Weights of a small image embedding model.
Data: trained on simulated stained blood smears, 15.0 epochs.
Rows from block 3 of a small image embedding model, named by matrix and row number. Rows with one number belong to one channel. Each number is 128 + 32 x the weight over its row's rms, rounded and kept within 0 to 255. All counts start at 0. Numbers have three digits each. After the name is the row's rms in percent of the matrix's.
Before each channel's rows are labels from the 100 images, of 14976, where the channel reaches its highest value: "lies over" is the class under the peak. Only what is clearly more common there than usual is listed. The data: simulated stained blood smears.
# convs0: first 3x3 conv, stride 2 (model.blocks.3.convs.0.weight, 128x64x3x3, each kernel summed), inputs 32-63
# convs1: second 3x3 conv (model.blocks.3.convs.1.weight, 128x128x3x3, transposed, each kernel summed), outputs 26-51

lies over: large cell
convs0.4 099:117103159138114160133094112158074138128110150129144165153054152124121079102150071087143140058121
convs1.4 107:128123129148182132121133119139132121107101108088099139133130123140107207154120

lies over: nucleus
convs0.85 107:179131206135183175091159140154156092073166139141097127123151109107138093139187101122138116080124
convs1.85 115:059114127160145106176107108127068148147134115088151115086052142152100145136136

lies over: large cell
convs0.117 091:100114151148075109095121170135145123106071132128160155145155178103155044081120091109164138130140
convs1.117 074:205120168156115132173173118129179134129144127191115078119138139149161106112130

lies over: nucleus
convs0.115 108:078119093095109179127161156173119136143128137110082132124076161187168156135152114119119186173119
convs1.115 084:111173140096093153159165175107122087133116164082144152100147137070184169086130

lies over: large cell; nucleus
convs0.121 088:069138101143190120145124143147138132190169125166142117133140193140147145142093122115181158120138
convs1.121 079:136119082080126174138150123102132104197101141164147128127140120162078130096137

lies over: large cell
convs0.53 108:142084126142198141115109124149176128142122153120164193101110149112057077146072091127102106167124
convs1.53 083:133110092122147125079092115120126095127091094145125152164137151104104145177156

lies over: large cell; nucleus
convs0.77 107:103109135126133127164185153104123097120087134156186136126138109111131135090156138180165130189170
convs1.77 091:195143121147114135112121156118169169143116169114125080094209133100093134137141

lies over: nucleus
convs0.18 075:174147184101111129121188090145118077097110144136135151097122094124131092131068192142161112115164
convs1.18 111:135098131117097059111094115078065152110094144127175118163117083129116222118124

lies over: nucleus
convs0.45 083:120226180150093104149091098060100150095114185121080189123148123114133116134140082122087054145111
convs1.45 097:167148172173064167104174115118101116125120121107128107164125150181148153115123

lies over: nucleus
convs0.22 096:154103182090087170113119111130104124143104109107138126150101086198116087165142120118090129134119
convs1.22 116:154125084124174100137116152113098138148122123154077156163081114100119204194061

lies over: nucleus
convs0.90 098:066108127123117076112128123144115140101132128160122131112119129076138149139189103187145132092146
convs1.90 102:131141088101144120124101111115203188118088135177108153141135076047148139141135

lies over: nucleus
convs0.112 081:194157108137130174156120104120174171178081072142147135122139109128103168176141157150119135195116
convs1.112 104:140144096164142171119149142111175132095082130110093120096125142069188108099195

lies over: nucleus; large cell
convs0.47 104:080129120087146130182143246141115129146175087133155134146096133129151136184105131163106148100108
convs1.47 129:130168093137153167155103107114112142083113134106114143133130136125136103149064

lies over: nucleus
convs0.125 134:126111094098118172128094145103136190117089099201154138130203126156160116124097138139105125150092
convs1.125 136:155138181122158139115120143139150116171086216125118124161113144128162126144096

lies over: large cell; nucleus
convs0.43 105:089100145136071096121216119113073173118171134123122114111103090168137164142106191184083159086126
convs1.43 100:102185147144136122152145093116176173092098147088088115082170133113141099101115

lies over: nucleus; large cell
convs0.103 099:110120115136103177081139128144178145213116114123131111118161146135150204125192191142117147128054
convs1.103 091:139158119108147130198079128102134162159073157117107122142143125081165073137160

lies over: nucleus
convs0.39 086:161073168107126147149150103088113129119102179107103182113187046110133148127175075139163059129146
convs1.39 090:134122157136127126119136110141096098141113148153146156174071151099132171093138

lies over: nucleus
convs0.46 096:092132142116137097091150103117148128187152113132072142137123122070149075078129148200082075134105
convs1.46 083:153137106104165152097129084107137112108087129134102096136155113110110115103186

lies over: large cell
convs0.41 106:107152106127077066175111103158132088105147169067116097118084190142143113096095152123108138099076
convs1.41 088:101138169124084111148104123151098101113163093127132153153149196081172078166125

lies over: large cell; nucleus
convs0.52 110:148091179117102154083072120130107193099139144087127161137148119146112183070111091091114123101091
convs1.52 121:136118100118173145099133134130094139166153152116085132123130121114100221215112

lies over: large cell
convs0.113 081:124191154123164159179208178160142137153194166115132167097082139116176134125124196112084168147107
convs1.113 095:113186130140128155163106084118135116118143087121082119172090123164073129115135

lies over: nucleus
convs0.116 102:052133122098112083169142110079089164143108104120124111168102133125126165157144122151141108190144
convs1.116 104:187132121123171138097078199120180137095092156127128166131162103168138079183093

lies over: large cell
convs0.109 101:102150097169203102178103152082204180124114167144151149130157147141110152099083128100112068147137
convs1.109 097:079140109156103162110091156150080127128102118065133116139062116129122119185139

lies over: large cell; nucleus
convs0.48 126:108121157101154188086079135093151124140146155204095082149166143143147144176118114121140154112104
convs1.48 119:152181113113146122129146123140117159126133193123148199118172157085224176140125

lies over: nucleus
convs0.5 101:123122170096172120116209209128104114164177108108099124129098111126123167158127146148100116154070
convs1.5 118:106142133136120163125091118121132181115066135092107153095124116152178086134081

lies over: large cell
convs0.122 129:115092134138162137119160145137254112108102135107178087101108175095100144154116149131108137144099
convs1.122 120:111149136099151138136082106107156128140105153127107105122146104089103139096209

lies over: large cell
convs0.74 087:063200127126146114169173164128135119124200108112102122134133095104133112133107180082095160158088
convs1.74 092:120133107131134124121168102119156093123107163111111148134136136138122124116150

lies over: nucleus
convs0.118 090:177089119153124081147127174151097151133168088092152166091062124133105145134133195143130147206116
convs1.118 104:100108154104099133109118169137113151123139091166145119144117161071095046102171

lies over: nucleus; large cell
convs0.92 098:105167128040174161127080117109056155105119121130133155158194100110204088130097167130186167085141
convs1.92 093:129126114105087162158108132141133112124081203115114186173136116093101152129102

lies over: nucleus
convs0.36 088:085157117121125148108181123140051120145143205148140126192135119152121102152129123132136131155188
convs1.36 117:105130134107117098159117114130067135168152073133126150156118130144104204093078

lies over: nucleus
convs0.37 112:097195150148127104120060114129141134122163130135151151177123197155127095164155148104130144107126
convs1.37 107:053130057104160131169120119088144105127115115090102159124096109064165070146142

lies over: large cell; nucleus
convs0.34 108:125124175110106202148179144109130090090137129091126153141043112128134226102124096120109111133113
convs1.34 111:084167168173175145141115124094099155153143107114113116109155148130142175121115

lies over: large cell
convs0.86 114:162138089156136167160213128127171097128159140154071159103124117116113131164079152114135148072111
convs1.86 092:041153159116159088124111126148102147201149162122158127149130179100105108144141

lies over: nucleus
convs0.44 097:117112110146186142148119135182173128099115165133118179073129230117131122100175144087138128110183
convs1.44 095:153073086133114136143054069152144123128104109104139162171096129094075116188144

lies over: large cell
convs0.69 095:104152049157120120125129105180165171156106173129126151138149145161130143073177161125135096165193
convs1.69 090:100172110136103140101089156146152132169114155113113127181076179107104110117160

lies over: large cell; nucleus
convs0.19 097:104153140144202112195108073121125127152149120146131129141135132095095155105155149126114214153118
convs1.19 093:181112135097135161160137126180107105160125132070132125131152155127112116112149

lies over: nucleus
convs0.3 088:076048071116125130111107120091154107111087170130147154146084130157083114107093138081101086140150
convs1.3 075:143101128127130094121108146159190120110078101130116152084138127066189106110172

lies over: nucleus
convs0.82 093:105095172122130138171143087069098097161161168092114158157161182122127082085070158141151099108064
convs1.82 092:139079166133185130153045138147147127152098143068121109087125107133141101105164

lies over: nucleus; large cell
convs0.89 091:112134104179161136102092119152164140178127099142135116143108212177096086193114063160150164117111
convs1.89 098:075156130110092140136097065194118158132130100081082120140143148147148175127080

lies over: nucleus
convs0.8 104:143140073149095186088104090174119136165122076102141167166111127145133100178162153099110160137095
convs1.8 112:138142123101159153147135125137155138149108152097099147184080145089108168130086

lies over: nucleus
convs0.71 102:125155126163104057158124115149170143033121113183129170083119131079171143106167124104132121125109
convs1.71 093:152175140106089129115158135097117075108123085129113106088171149153085088158163

lies over: large cell
convs0.11 105:124186129102122110182168121160082142136168154118075062130134119055127201093119170167147073127109
convs1.11 108:111159132150104100162053137153116146141155152089102122146112172118172089101157

lies over: nucleus
convs0.67 092:170109128122147175080085147130138102157126149175161099171103142112119114156136084125147163163183
convs1.67 090:154087122144089170110123091121076138118111078074080098148181136102097090125145

lies over: nucleus
convs0.99 098:110093115150156093135105126114154081110121154145182108187131098156130105111156164096066114192158
convs1.99 077:188112111084111131133139061116131150121100113135093079122140076102165102094137

lies over: large cell
convs0.62 102:100112121119087148170185116136113118138072093145176126114146111136149175164140157168111135166139
convs1.62 099:165211124159148143144115150114182174122083123137101103133192106086207089090172

lies over: large cell; nucleus
convs0.88 080:146187108101136100135211140139073083129194138129133111134190074097152193142139146144120064111114
convs1.88 090:165175183132111121138130162131145163140144097085130094168123139091115168114196

lies over: large cell
convs0.58 102:164149130193127089166137115153048087140159172097128114142112121105129120154130170145152134080158
convs1.58 123:125117153142109098104130109119108140152146075120156156129129176143133038085153

lies over: nucleus
convs0.7 113:075165083133129175089109099183172122135107179099125132116121136190110193128144085096128052153104
convs1.7 117:102148125084138117183088134120101140121119126117120120154095161088170226187151

lies over: nucleus
convs0.12 108:094110139113136143147093137154113182128116081131170153188078114132136153157162098118151171194173
convs1.12 104:183147089159176109094141216097136163132138118113173179179117140125101145202144

lies over: large cell
convs0.72 094:137099174196129145154153111101087117065117122155093141133122106154125165159167157126096156153140
convs1.72 092:151158132150170174087101132125083119131174026124148128072061143123087092124142

lies over: large cell
convs0.95 126:143138123109138155107113126086110136098182075156089133155133132128175095140076165107130202130099
convs1.95 102:124095133148185157147132146118134113149048178146117113135138101115163151143108

lies over: nucleus
convs0.50 082:161200145115090129132075087211146146162116128117141162161115102118122113125148097069116154134116
convs1.50 102:135136139125105115099136120119092109100056094163133160167126112099133221135132

lies over: nucleus
convs0.70 083:055121140135084156164137130094078104094119145141134154115138170124108127098156128130139081146145
convs1.70 092:180106140141161125155071118107142132142117162113092170111123129162162122157080